Weights of a small image embedding model: patch size [2, 2].
Rows from block 5 of a small image embedding model, named by matrix and row number. Rows with one number within an expert belong to one neuron, the router's apart. Each number is 50 + 12 x the weight over its row's rms, rounded and kept within 0 to 99. All counts start at 0.
Before each expert's rows are labels from the 100 images, of 14976, where the router gives the expert most weight on average: "strongest on" is what is common among them. Only what is clearly more common there than usual is listed. The data: scattered letters and digits in many colours. In brackets: how many of the 100, against the usual share in percent.
# router: router (model.blocks.5.mlp.router.weight, 32x192, trained with AdamW), inputs 96-191
# up: expert up (model.blocks.5.mlp.up, 32x96x192), inputs 96-191
# down: expert down (model.blocks.5.mlp.down, 32x192x96, transposed), outputs 96-191

# expert 18
strongest on: count: one (95 vs 17.2)
router.18:57 45 67 52 27 58 36 60 62 67 62 54 40 44 68 53 37 65 30 57 61 42 56 47 32 53 36 56 71 37 61 66 37 42 44 53 34 50 55 47 36 63 60 60 56 37 54 39 61 65 43 41 46 40 59 50 68 40 49 50 40 24 43 53 59 41 55 53 58 68 60 69 44 54 43 62 51 41 31 59 49 52 52 63 39 44 42 72 48 60 52 42 44 32 67 34
up.0:37 54 37 49 36 51 55 48 36 47 32 39 76 77 36 56 48 37 73 49 54 80 54 67 45 42 49 40 39 37 48 35 62 60 49 55 50 46 40 55 43 53 31 53 52 60 41 40 57 34 55 43 47 47 25 52 31 61 58 46 62 49 58 49 38 61 57 68 37 28 37 49 63 44 45 39 54 51 86 26 46 50 60 52 52 67 55 53 41 56 59 62 48 61 80 56
down.0:43 43 55 38 31 55 62 48 51 68 41 51 66 48 52 58 45 82 26 48 47 64 38 74 59 39 63 29 56 36 55 48 34 47 30 64 45 57 46 26 70 39 75 40 57 51 42 42 56 49 49 41 47 50 54 55 66 46 33 72 65 55 51 58 45 47 45 39 20 49 68 60 46 44 49 45 49 34 38 64 64 41 45 51 47 47 54 47 63 48 67 36 48 52 65 32
up.2:47 55 58 41 82 58 56 42 41 52 52 50 37 51 58 59 47 73 53 33 28 71 66 64 55 53 17 49 47 48 33 52 70 42 67 58 54 52 31 44 56 51 68 40 46 50 52 49 45 35 41 42 16 53 55 38 22 61 61 51 56 63 55 54 34 42 37 52 36 48 38 43 50 44 26 39 47 55 57 55 51 55 68 40 44 50 42 68 64 68 45 55 55 56 41 57
down.2:33 43 73 70 69 53 51 58 53 59 49 44 61 51 56 38 35 70 66 41 61 56 47 27 31 47 52 61 44 33 39 65 38 53 48 44 66 53 49 56 54 38 53 39 39 62 63 46 71 40 41 51 49 54 45 47 70 51 47 42 32 59 40 46 34 28 42 39 50 66 50 48 61 57 68 58 58 75 46 45 33 52 30 46 53 53 39 36 37 40 35 57 46 15 49 50
up.3:41 49 33 39 46 51 56 35 38 38 57 56 97 46 55 53 73 51 42 49 53 44 51 55 40 53 67 50 59 52 42 39 41 60 48 59 35 42 47 59 57 39 54 38 67 38 58 68 44 40 44 40 46 68 74 52 65 57 56 54 55 27 39 66 72 54 26 57 35 46 45 61 44 54 48 49 57 74 42 57 35 38 54 38 63 64 52 41 48 45 59 51 41 47 58 50
down.3:43 75 78 61 28 63 53 51 28 48 49 40 59 50 40 69 59 68 39 53 41 41 42 49 61 51 48 57 45 45 52 33 43 38 45 51 50 57 43 44 73 27 49 29 25 52 40 52 53 50 64 50 45 58 65 37 48 57 42 60 35 57 59 55 65 36 45 42 57 64 51 50 65 53 58 25 50 24 61 44 40 21 38 50 41 46 59 62 50 65 70 67 50 45 57 48

# expert 11
strongest on: purple (42 vs 19.7); blue (41 vs 20)
router.11:69 64 54 49 55 39 33 55 36 39 42 55 58 39 57 52 32 45 43 38 60 66 27 66 39 62 52 65 65 43 54 66 61 55 73 58 49 59 51 35 48 28 56 36 48 70 71 54 41 37 47 33 55 32 65 67 50 76 53 60 36 43 51 54 67 62 49 37 62 68 39 66 38 43 59 60 67 47 58 43 52 45 50 37 51 46 51 53 48 33 61 50 46 39 64 49
up.0:42 62 36 25 37 55 69 47 55 60 60 49 59 60 31 63 33 25 61 58 55 62 29 53 56 47 35 30 44 48 57 62 58 33 53 50 59 56 63 46 47 48 47 41 57 44 34 11 53 42 62 39 61 56 33 54 41 53 45 55 49 59 52 47 61 46 38 50 52 33 55 56 51 46 48 66 37 54 54 53 56 41 40 56 48 57 48 67 37 47 52 45 79 64 46 46
down.0:41 34 49 23 68 49 64 60 57 59 63 55 80 32 32 48 71 58 43 49 58 41 42 55 41 46 43 26 39 37 37 57 45 63 60 47 30 51 22 45 53 62 65 56 43 44 44 41 46 58 40 63 55 72 72 58 34 33 46 39 57 59 73 63 68 34 55 58 62 58 50 49 40 48 52 57 45 43 50 33 36 35 34 44 33 26 64 60 78 61 40 38 59 50 52 61
up.1:66 36 40 78 40 49 37 52 51 44 36 58 37 30 40 55 28 56 22 82 53 48 48 38 42 40 64 43 46 56 41 53 33 36 43 33 58 51 62 48 49 58 67 50 45 45 43 60 56 52 47 50 42 76 39 46 70 56 45 50 50 42 63 66 60 55 58 45 46 48 47 57 63 57 65 32 71 44 51 41 47 51 58 59 54 43 59 41 41 45 50 66 66 40 21 57
down.1:45 45 49 59 39 72 62 90 61 47 37 38 70 63 42 48 59 34 49 43 54 49 37 45 55 46 49 32 59 56 65 35 32 39 35 64 50 22 48 43 50 50 59 55 39 52 49 60 49 77 46 53 56 46 49 41 48 51 58 56 64 37 55 71 47 47 58 67 55 65 47 41 63 37 44 55 53 58 58 53 56 63 25 49 59 54 26 50 29 61 61 25 61 56 44 47
up.2:46 48 55 37 54 52 67 44 54 59 61 66 56 57 51 43 39 46 94 39 38 31 36 17 69 35 55 42 59 61 41 42 33 49 72 66 56 54 33 81 44 52 35 43 56 60 50 40 59 28 41 66 59 33 33 86 55 47 41 50 45 51 48 38 39 37 37 45 50 39 58 55 49 59 59 46 36 59 54 51 62 34 48 67 45 63 70 47 44 41 57 52 66 48 57 61
down.2:61 37 64 41 66 51 51 59 61 57 58 60 36 54 59 50 39 62 70 44 56 59 40 67 57 55 49 38 43 54 52 49 43 52 43 50 26 40 37 54 42 42 63 49 46 40 51 47 71 31 48 41 33 39 55 51 51 50 58 38 43 78 42 47 45 47 48 28 46 50 49 66 56 59 52 50 46 53 53 68 49 67 52 56 43 37 58 48 33 54 60 34 67 48 69 47

# expert 5
strongest on: count: one (47 vs 17.2)
router.5:27 39 55 31 40 48 44 48 69 33 50 45 34 55 61 38 64 57 40 55 66 46 63 42 35 33 54 57 61 31 55 60 28 48 39 53 45 50 46 65 51 73 56 64 70 55 43 40 58 55 72 67 47 47 67 71 63 51 45 53 48 47 60 65 45 51 58 52 56 66 58 40 51 61 34 34 51 75 54 64 34 74 60 37 37 49 66 47 42 53 33 50 63 43 49 42
up.0:42 55 50 49 41 47 43 52 45 41 71 37 72 69 35 51 42 63 47 39 37 66 56 36 55 61 49 65 44 55 58 35 76 50 67 57 53 43 37 41 37 52 63 32 37 44 44 47 35 36 25 42 68 53 30 39 72 71 56 44 31 39 65 55 62 56 50 37 57 52 44 47 59 44 47 40 52 47 60 45 19 53 53 16 82 67 48 51 64 68 52 51 63 26 47 41
down.0:56 54 77 42 43 36 44 62 40 51 51 49 27 60 54 63 38 70 52 49 50 68 40 57 18 44 50 43 62 57 78 46 32 47 38 52 53 39 47 66 45 79 53 50 63 60 58 40 59 48 68 54 48 24 54 73 63 27 53 35 71 66 39 39 46 61 36 34 43 40 72 61 43 46 47 36 41 39 56 56 55 76 59 68 30 33 50 55 55 47 46 65 70 42 45 43
up.1:56 59 43 65 33 53 38 34 32 37 45 56 64 32 54 65 57 62 21 54 65 66 54 39 44 40 31 54 52 56 38 38 74 47 62 52 58 46 55 37 44 48 42 57 31 24 47 50 56 43 51 35 44 44 43 36 60 65 62 31 57 49 49 65 49 54 49 42 34 45 25 42 39 58 37 65 43 43 33 34 53 58 49 40 61 53 37 42 51 52 54 34 21 49 56 70
down.1:41 46 55 54 42 38 38 48 48 39 44 57 42 60 41 44 58 90 67 34 40 35 31 47 49 48 72 47 62 57 57 60 29 27 44 53 40 56 53 61 68 32 57 40 51 51 56 55 59 54 47 53 56 57 51 69 34 75 57 68 62 55 33 57 27 51 49 48 46 48 49 53 54 52 53 50 63 42 57 76 71 52 53 34 46 47 66 52 53 55 58 51 40 48 51 53
up.2:56 57 45 63 59 52 57 47 42 28 69 48 53 54 29 55 22 44 66 37 44 18 48 28 32 31 45 40 59 82 49 51 56 53 57 41 46 46 21 56 38 49 49 58 56 54 42 57 56 76 47 54 44 69 56 50 54 46 51 37 58 46 52 49 44 79 34 32 48 48 58 54 57 66 25 45 33 32 45 40 56 52 35 76 36 48 48 53 40 39 53 56 49 62 57 62
down.2:48 49 60 43 40 40 52 58 72 68 56 67 40 58 48 39 38 52 36 32 49 40 43 57 52 34 72 71 58 68 39 61 39 46 47 61 53 55 60 57 39 59 61 46 68 59 64 45 49 58 47 25 47 35 52 79 53 48 49 42 34 37 42 45 61 60 31 35 28 41 34 58 28 49 62 46 38 65 40 37 65 64 67 24 36 61 46 26 39 46 32 50 63 45 52 35

# expert 13
strongest on: count: six (97 vs 16.4); red (70 vs 39.4); the character M (38 vs 9.4); the character H (31 vs 9.4)
router.13:45 33 39 44 67 46 52 46 76 63 41 74 49 60 59 57 51 70 70 34 37 66 43 70 52 37 35 46 58 36 59 62 69 67 47 66 45 42 22 51 69 45 58 48 56 56 65 34 56 42 66 43 31 55 50 56 46 34 38 39 69 32 28 47 37 54 62 31 37 41 46 52 42 46 60 58 61 58 62 61 69 57 45 37 37 70 47 60 57 37 61 53 60 53 75 40
up.0:48 57 31 50 18 56 24 49 39 42 45 27 46 42 26 55 55 48 49 65 60 37 57 48 52 51 45 52 49 59 45 40 24 48 49 50 48 54 82 45 34 52 57 52 44 46 35 51 54 68 41 58 65 50 41 44 67 47 66 53 60 66 60 56 60 46 53 65 62 44 67 31 34 55 46 40 48 51 47 63 30 47 58 36 68 40 53 52 44 55 45 58 43 34 23 49
down.0:45 43 49 53 74 59 84 44 57 59 58 52 62 58 73 43 57 26 38 44 49 35 52 35 68 65 41 38 52 54 47 45 54 32 48 14 39 48 40 62 48 57 46 60 52 18 47 40 44 58 43 43 45 48 51 45 45 42 33 58 42 44 53 54 58 44 49 43 70 60 53 44 68 47 53 57 42 45 54 33 48 49 32 66 38 43 30 39 65 42 42 22 42 65 45 56
up.2:47 63 41 31 35 39 35 47 35 37 72 41 55 45 40 38 58 57 39 68 68 34 64 43 49 56 49 40 29 46 39 39 36 34 48 34 74 56 68 48 48 48 48 46 47 66 33 37 50 46 47 64 74 33 76 51 52 61 70 80 29 62 61 52 45 42 69 53 55 62 49 59 25 40 43 33 47 44 38 57 55 47 53 46 53 35 51 53 43 63 32 27 48 41 38 59
down.2:56 63 36 43 53 54 43 45 80 22 45 60 54 64 63 38 44 54 32 37 55 48 42 71 61 53 57 57 55 35 60 55 37 44 49 44 50 52 26 32 81 42 49 40 45 62 43 49 52 55 57 36 56 64 60 52 52 57 24 59 28 35 58 43 66 37 59 38 36 58 30 37 37 57 55 64 69 40 55 38 83 47 60 41 44 55 32 48 56 43 51 45 53 61 52 51
up.3:49 52 72 49 42 37 47 68 49 29 57 44 43 35 40 22 73 77 30 62 50 31 45 37 47 73 59 69 46 66 53 61 39 67 50 65 46 49 56 44 46 54 29 47 58 43 52 39 44 62 49 61 69 66 71 41 61 56 37 32 39 71 66 51 54 60 32 53 48 58 46 45 56 58 51 53 23 30 35 66 50 52 30 51 36 46 58 56 37 64 42 56 47 33 39 47
down.3:50 71 23 56 25 67 65 35 31 73 40 57 68 42 53 73 57 29 59 50 52 52 43 37 50 55 49 41 34 55 85 46 52 47 54 44 47 55 60 49 67 55 45 28 28 34 50 34 45 69 46 61 34 55 32 40 50 51 62 50 58 41 51 58 62 42 32 58 53 57 51 41 48 64 55 59 42 26 36 43 57 29 51 52 51 36 33 54 54 48 54 52 55 57 43 46